A small image classifier, trained from scratch.
Data: trained on gratings and oriented noise at many angles and scales, 30.1 epochs.
Rows from expert 1 of block 5, named by matrix and row number. Rows with one number belong to one neuron. Each number is 500 + 40 x the weight over its row's rms, rounded and kept within 0 to 999. All counts start at 0. Numbers have three digits each. After the name is the row's rms in percent of the matrix's.
# gate: expert gate (model.blocks.5.mlp.gate, 4x192x192), inputs 0-191
# up: expert up (model.blocks.5.mlp.up, 4x192x192), inputs 0-191
# down: expert down (model.blocks.5.mlp.down, 4x192x192, transposed), outputs 0-191
gate.46 108:529538603525527513474471515526474517435471446571479464476538568560456461398516511448564485511529416505479538498540528484550568506533490513448483433544463491505543515463525497443520514512514441431475467551460568489526461514554492499482499479511374515560543468455509403498442501536530550543485498503496540451467523472525490477499414535529469481477563562510428436519499524502482489554470508509455580506496476451507497513483497537483575510524476468505501504442485493486544509531519578482448574434534560514452523470412457496571479559504556500498515506453586475522471472498521527509
up.46 107:485466396493481509555535507480548454552472532390489529526436412458506511584490474512465558460474550488492487530489516510438465511508514513554553529501558491460467477549533473525455452487516565509522539477565426524494523462473510509516484517526598483472486558510474552505499497485420452482549491480500472541527446528504511527480551536474582541525460491513562515469552439515495473420538491512536459519520503566558487504512542496564494433477485564479541494498557484515445451404440438483545432558455439489581451511605525493494534412501483468509476500506483516472533519516456457521
down.46 104:542485460522562549513445469518423520616491622462518535519539435411446505502524550523487508553462527426544505489444501513543486483441513471490527551430554510476501546530503468472502391542526519494563541447474494551514546542526492454490497543487512446444557538511510483431554459500509483500482456526485539502476528569436514501578444471512613526503469480541559518462496432406523515414479492453520444474460424483473524468455517536542513509483468443532522565538558512511454475540491457515483505462524540475480570487534512468522522538517474517533482495506486537520511478471547465503
gate.47 085:445453451507441516485569494498581527447468538397427407513494455507475513486558507419507505472512489480461547555512515499496510552522439468522517505534519440418424536489549506507504482439475559488412509494561566567538459597551544510483487512517440494522562577453542484480476527503485418476533508496463464452533496578495521540552490569510511520559484574482489429480539473520475522433489558506460513518549482483591545506519516469521463451527482546557545500433500442546502458498506501543511555468444452500517479456544449501517511451478498456480481470510536524444556488497470495495
up.47 082:501573539527528525494458519540416459535544496553525585447489538564511439509440538489491460571526494523504437482451516531492527469459540521474506457475466544588591455503445451448517516553533480533571480500399474448532478400495452448546493503489505547544426449449467475521489489531577548543484467504505516473416515471521446471435493455469517481461576419450482503488446542511481522568486412481478508488451528512405475503451494555523566540464503461495440521493514565427484521508522532454487506482542531482484519514458471507496483546539525544516512492494486500545448464515549530500
down.47 071:527435483474535480523535497459540558499461489552488474491543565440547514465483466504495502488482489588529483448512434505495455517498524458490562498469524436477467560531417504561507480476479517557525525455508485535469597539571444465546512445490580527430488561466589594465519472458489501494501504418529449526545461505502518439523494461449428484515474428476565543494527543505465541620445494489525449542460506561540465547495431471501432406551519501459568524532534495542510500546505485502493519497523490476447558439432516484494467551523454499485486543503483461508521512483486440460
gate.48 097:503507534533458468483526504455536507459401467531445462571565507554436466454485462455507513479475500528506539565525559470449549506526485563535527498554478400497432529487565569513506566472456556460502502529531529530426515496528474452543460468576470504504589568415465475511474517475459498454480511474522494506503496423478483437519470536452446469487541518448433509432570473528488498510521537537500459560435476509564537562483503527485488446495483497449568475529482439582524450457467548396453488512455484488521476505512502528577469487514530473495516462513545540506519504586447469498
up.48 089:512487494472551522512480490592471521547599520469557538418457496429584538533507577538493484512514512466470456464451478512507487517457540489477432518446511626508556454521419442500473458516564455536517521478459450471559476476445501558480507523449512507509437455579532506506499539526540521529531487527479489485469518548527530563472526450551550563485472483547555488575437532486491506503444442463501569445582515474433466434507519514532527556470500487547438542484536563455450540522511473609566520484518510505512520497492498511436510503504504539499461539489475471448485520442539527496
down.48 092:503430480532458463511554494556438565462463492535486543508518503523466486528528574564518433523521522534563488458419517516480452508468504450586461538553462550509445502456490498540467574464454561570443542464443505523429424520459482497475465514492548466464491515490507568488520496415538531449433524481468516438530480469492487510549495387449455492498481528485476578474461506484564514494554456544549485526524463540479497497479471516527446578459497564554435481547484517540537471519543493432510480522527493511505480520496478533532468558562463542518553599513476522552482524432551529439
gate.49 106:459489503494470509478538474570502476511413505465453506489437504453447557453511457429522587464478490435511516507472512531474571570527556585577532532494508436412394503485542506431493506561441528417505520533518519541500452543530512451553402503515494433547611548495509462474444487493465485481412505497534508454502469525536479511506442514527504549523470599476477475458503424500576496465514531510516460505444488512523509453548590502502520473525478496497484521523477527550530489483490534464466473498503515487464550496506484512515450466507501565529508533550537546482536437484544591525
up.49 078:542425524493575428531481461448520500556537453535508532505516500526540432544448583607437495497498531515510450520464587498492467533439422482472447517498534541514517514531503519548502521478553525498579502467484456514483443446427503523527510482477529498456480556428453562484566495467470556502452504495454438490516524374481527516491536473481512515520537463521521560568483516479470494541504501475495512465523508457498448569456479486478494513471542528490558500458576523484485512471545431451508469596582516500558514549503537495474455520529502523495491560499519509501439529520482352464
down.49 099:382462518511469525472450559528470551470600550570515440473488514497518485509503542498514439541573513551485496511552476507558482514493413457451497469512478484575532534510498488499516495472518498524508558435480520420543545515548477525491510506471487520470415440500546519510562481475548470496444443557452517536534492540438499488508547482498486422503487573484474480488457511459483546536471505482469479453434469454436560559446492546535459546519569422524432550437527533423487552551576489566501530464505480480485570484419471521452509549507518485507476498479486438557492556488506548446
gate.50 071:488492523483436485536539519512564522501453516464431474479468508501437512466557503415527540521466472502465517499502526511494579577546529567537518421518495472415454562574551456471460505477496512460476479511540524560477433511460474529507477538548438531573562531499476488490453487498449488514553452478473509432457575489543496539503504621506510472514507566504454426482521449584409501477453527515445531561533516535615494547504533495479480440474454595571543492478574519489519431481482542471461503481475430500465489515538448545528513489521502463500480522501568519489521473507483477486
up.50 053:586451541452395484547511521448473550460491516511489469537515486510424489469595581468555469473497453535522542475481505516575519573514458568560468406481440457504470520600504477494481570497526446531407494528518555492520512501440463567488449541478472504570562477466516500473541493447489514517551468483475531496540523460478504502505518549475497462544484491516499433461473493543492553482473484498501529500570491497547498447534569529493440511519503559582531491417570469452572474490524551512509464498556487520489440539517470550498467486514490432433492544497571546480497475451500461445
down.50 055:423555444497468514455436587467511512505498513476426485419456493493464494471495521459519492508492499549471511528496495459529518523554538518491484490537469469496516603490454528495544514447454491486509513463535495477495515525524577523519532453531437548547462460406539445466502521526531459525489532503470500524504519461496551429508436589493499447525504544470401440489512451588474504533489505589417489529520470540471547568444416470435528547522474483524478521561515491516556486529354473579548521496514452545525462465518485488526482446501583556514505526472519523484531514545455519473
gate.51 091:494514448473522522483573593493475580482498513491437469520546523468456482483473443448510557508453467534468527452500521535519588517523481594545456490538471509414490545550505472418473526485496450470532465564533534505447430481489534508556476481506444508534552477479436463497472520530515574475526488476547494426501490437557485542486498529470447495464539545522385412454489563565394528579475495454433570532523527544539489520512483552458487510490464482490483496506578499522550495505472491521446580469519521464499469407509444532522457523539523517516456513475502503492520477552473463466
up.51 094:537531475479535499477560566502474581468522488494444471552536536499495513488446469499478563472447514539444511455478519547491582497472484605553433491489478500437500514556487514419462542509463471448558477577502534462464424477447529516544457475497462527535527441522419475515486540512524591436525483492551471436500481424538490555465516492443440495450535533532401429493450570559407527577479503439442553495533545542486510481523501550419508488485484438482459494526540513537544517508494470508460568477495519464505468419502484536518471511552497523478477502454489535496480488556484475482
down.51 097:490452502524557483535490564517554464502456482472412495466451492561500504471502458466529531485473526527454582520520562470514557527611550524500515484551511500511481531445514513499538461504496514431507430579588499538541426467501511563502483468544494534498508571466534479455454422495393519475477508536501495452452482479526545523547480616494530510515469529444439449507578504535459499475494513499487459549547463476551509562444492452522526488511422509516511537494552460560531433407423527472448487524501424552535495512504492461542463484457540497516500507427540488507502528534414521480
gate.52 093:462477478515428487578574533458633475449467508547442450550537503550511509471526485490546493489505494550511536556482501464462558482590494493535488509549411401488389489497530558510534546446452531520432568515494576513591510538536507481466458455523515551516543485455477525505491591491504527433481527495519548517489476501457495437557557550451468440560491532528491513450486503496475498558474505569507504535460473535513473553497543519464421494516516546529512435508457509587480473455481541447492487468466499530506478450485477520527450463522464509475544440543496518536539559527463508499
up.52 090:495504480518412476568550528469585452419479522539494465540520489551533510459556503467561487507534494531512566554488491444465556472567514469500483511536406400507407470510506545502541542461480526523402545537488581494586510528527491464455474450521505546521525486486484544496510559498547529440452532503522530511476476523456497377548530525455449437541457570537532529470457520440485502576474498587520478542432438542483465539485520518472431504505516518556501470484436512547480478510504547450498496466439511554500489477463470502541439495501469510481560460489495494555500541534468531509
down.52 100:508601467437508547464466547453560441509469502452479508507456471484498470512491363469521518432487424478481494552520493482531518452556470526493575467552542528474557517538491487434492423518570419488502473493460502502524437471490504502501559443511437535532484484444502423518452530545481502566603513481555499478460533553570500482439493612506512505523551466499479441471521481525441479541522505559447569523505457459528455521440491523523556438490421513498532495450569488455478517485450535520506479478499556500496500462507488473533496472494592459492477459509547487485482507548518448556
gate.53 130:550539583530431467536501532468555472435454512533486509566521533569469456411579545504568497451502488516515562529457560460461553492567496542512485441520448497517455485526537521463483555472458508469425551559533550503535501492476449517460447493587476534500542478457471474496407485466443552461485506503481537519463508458470497493524520574451509431492505510528436484463532517496472490511521492543506491576541464490541469437508566586492512433510471520545502427524469443539491429421498575469474462453496511551444461504486487538593507474466506433466552463469505506523503495558467476481
up.53 160:468454448459553545447496458512414541551498493487501500450455492461493527534470480510479504549506465438463465445559467526562453551436508504455501560481574497448531545494474475489542461565543474507533470455468464522468482561516554482533541511410476430525485538504525491448571493522568473536479479505501486473561528550542502500471424431578482571521496474489535487571466484488544526485495518467485541393456510526462537528491436440480503567530493489485521567486522578464526567582535428551483534484547545467498550485501480467434515525516529559565466571516517489488480479418561511521
down.53 132:454481480530482487467549497560475535464576453524580471495561528542537517505475545559472413553504555552490466509503513536469503498480455405512476510457444520596492509463447509572466507441511547526478529500463580463501489487511500507479485521471568543422385479554538588564526508479558462466471467527468468473550459525486525455512554434456487447448481505487525553498510544426512523531466532480535482468444519476416534493510519482602436508469609448500466541519444488511483518558556485522517489516474471513542532523456508491504481511534455474474540445493422528517498532531488559473
gate.54 080:483447545521486540502494567457514534492495480467472433487481511518443506435550428456552489444533436481457543488552520516544540514566476510489546469554579476474520558525581467506541525460446476458475450525533541546500483634542513541483519554501418481515554524493495370501478544532488479542560466496454490469457490460532537542489458571572456482504549536498443430471534523539434526504435580457420508485464505513525496538556479502489558473516458503526593514511521485474511511460479490514490547458502461504521482485501448486510494440447537438539445479468564467474481522500456460443
up.54 082:512531505489550445466515432578471481523497497529530558503473506464542511575453568546450523532456569534569450506435518493456471497402523501520447536453454543522485424485417524482454530550522555542531517475432456440492517409461493477549476434525571499499486466475491604498525482460521542415439547501531506519536493501459464468493536429477512528497479503519529565533477491472559443489575465519569459507528525463479526460460525520489463545490550491478395481509454501556492476527528490485523450548540535470480521535496538533472492528546452566477559535588450533516499485471559526522
down.54 079:581450552474499453476502504509490544485529515496566479535588475467472563508508575561518491467514549478596512483501510474485483640518445498497474409442494535473521519505404452451532497543505539554485526438433479547480446469500512509495491441448471530534497505434521477450551474474524568532490524464441492442546511539485572490517545478498564536561493503529560477553459544486451538474474495491491503444536463527489401463479511521498376504530514518564511487424565461507472490541475514542476514514576534485444485560515519556494491483444507496446471528503529550488501485440523469472
gate.55 064:444486480462505492497514531490493578429462486523459442482521539504453501456489428434498557510440447487481522526510573517519620554534513548542513463477507455421434508520525467397506468521476481483485507539478593466472390531486516513540488518539405497583533487499508460463470502510509536524491500492532462404506516506549461552512520619494515498517535557507458383464512493504458535473510515499411553539504494521572574489525539547430532546511460513537483502577525490499508492520505505518466558475480514467501488448485428553480479493550551481508502491526574530476471472538504530511
up.55 040:487488546538455555494447433547468495536475546464562507493502503455447438515569537509558444536571416496518521529496473425569407479562444477481528484528492587512528481533525492485554443491524474492442462504461471533492559481531486531434577497474412518490489520512494458470499468524493472459482516524501581521501509549486506536565460562497570503516412476460523504583555528488520471501591512548530468458513434450492470479511510467538543485546467497513516516548471476540553499509560542464449591423540508581425532513449481500532549530464537468496496446504520465506530438470548472495
down.55 055:488556567529433542504521452503480511454492468549525498534545502513521545465491429439546511463509475458528445475504437515521507504509413508562536533484499438441490438462541491479475532530447484539442451459491531490486489547488519551481439565527451486463556461509582501539515582569540461506566466457528524493525465556513405540495470479503473506573511524526466524475451521542583497535476547531478535451457545528463472478602561529387508412474508496473496432451426536469492526518573509559502492465445539505470537522495465523511504546537453531467474469548546491479535477430548513530
gate.56 126:436550532449494542484492476452499549493468502547482510495506483480477515489495433434510547489458443457487491507574436518506565560506512597521536461499499427469529487460519466422547535579418446531482500562480516527426466495550460479535489555520467521565533499497454472509470519559503476541512493455526513473521494517569479484472491549519449567522480574506474461434485520583482576576519493487470475507546516531561501502540507517396488433589484515490506492535491504482523460514543550506422518423489526455450500478497417572510540530509514536502404518471529468436488406484545488540
up.56 138:532470450543503486498547545534518486544505474448473465481489517521492473535492542556513477506546552508464500482468560473515490464520505449522460509516548559467466505530505549558437476456530583435512526467532499505554474521438552548482509446466499441464503498492563488473540478473488492469492498552472476480458496468488510549526457491469557465506547473471476493558531432449517406438451538533483527459500472499467506526450543498559515558395485489503493526463537504492489569484430408529578495613493477549576537498524606412493460440500513476533571492569505561524532617517435491486
down.56 122:550496514456494479544449451475536504518498532456521521534495469467523532495538535529401509453471532472546486509460540546471451580448502514490478507413523504503485501524418474460533514526509545530523548478522432487480609480480455472467475535510569488510497518485452589537528526472498537549523494439464446614521498494446534468475588473515543547496460416555570545507436510466501516440489468437548505510548501548505453458474492494517427454516557539570533455564571511510456443480571519483524428514513506515475484519544499550478553446464452493441525506494425540449434496485537451479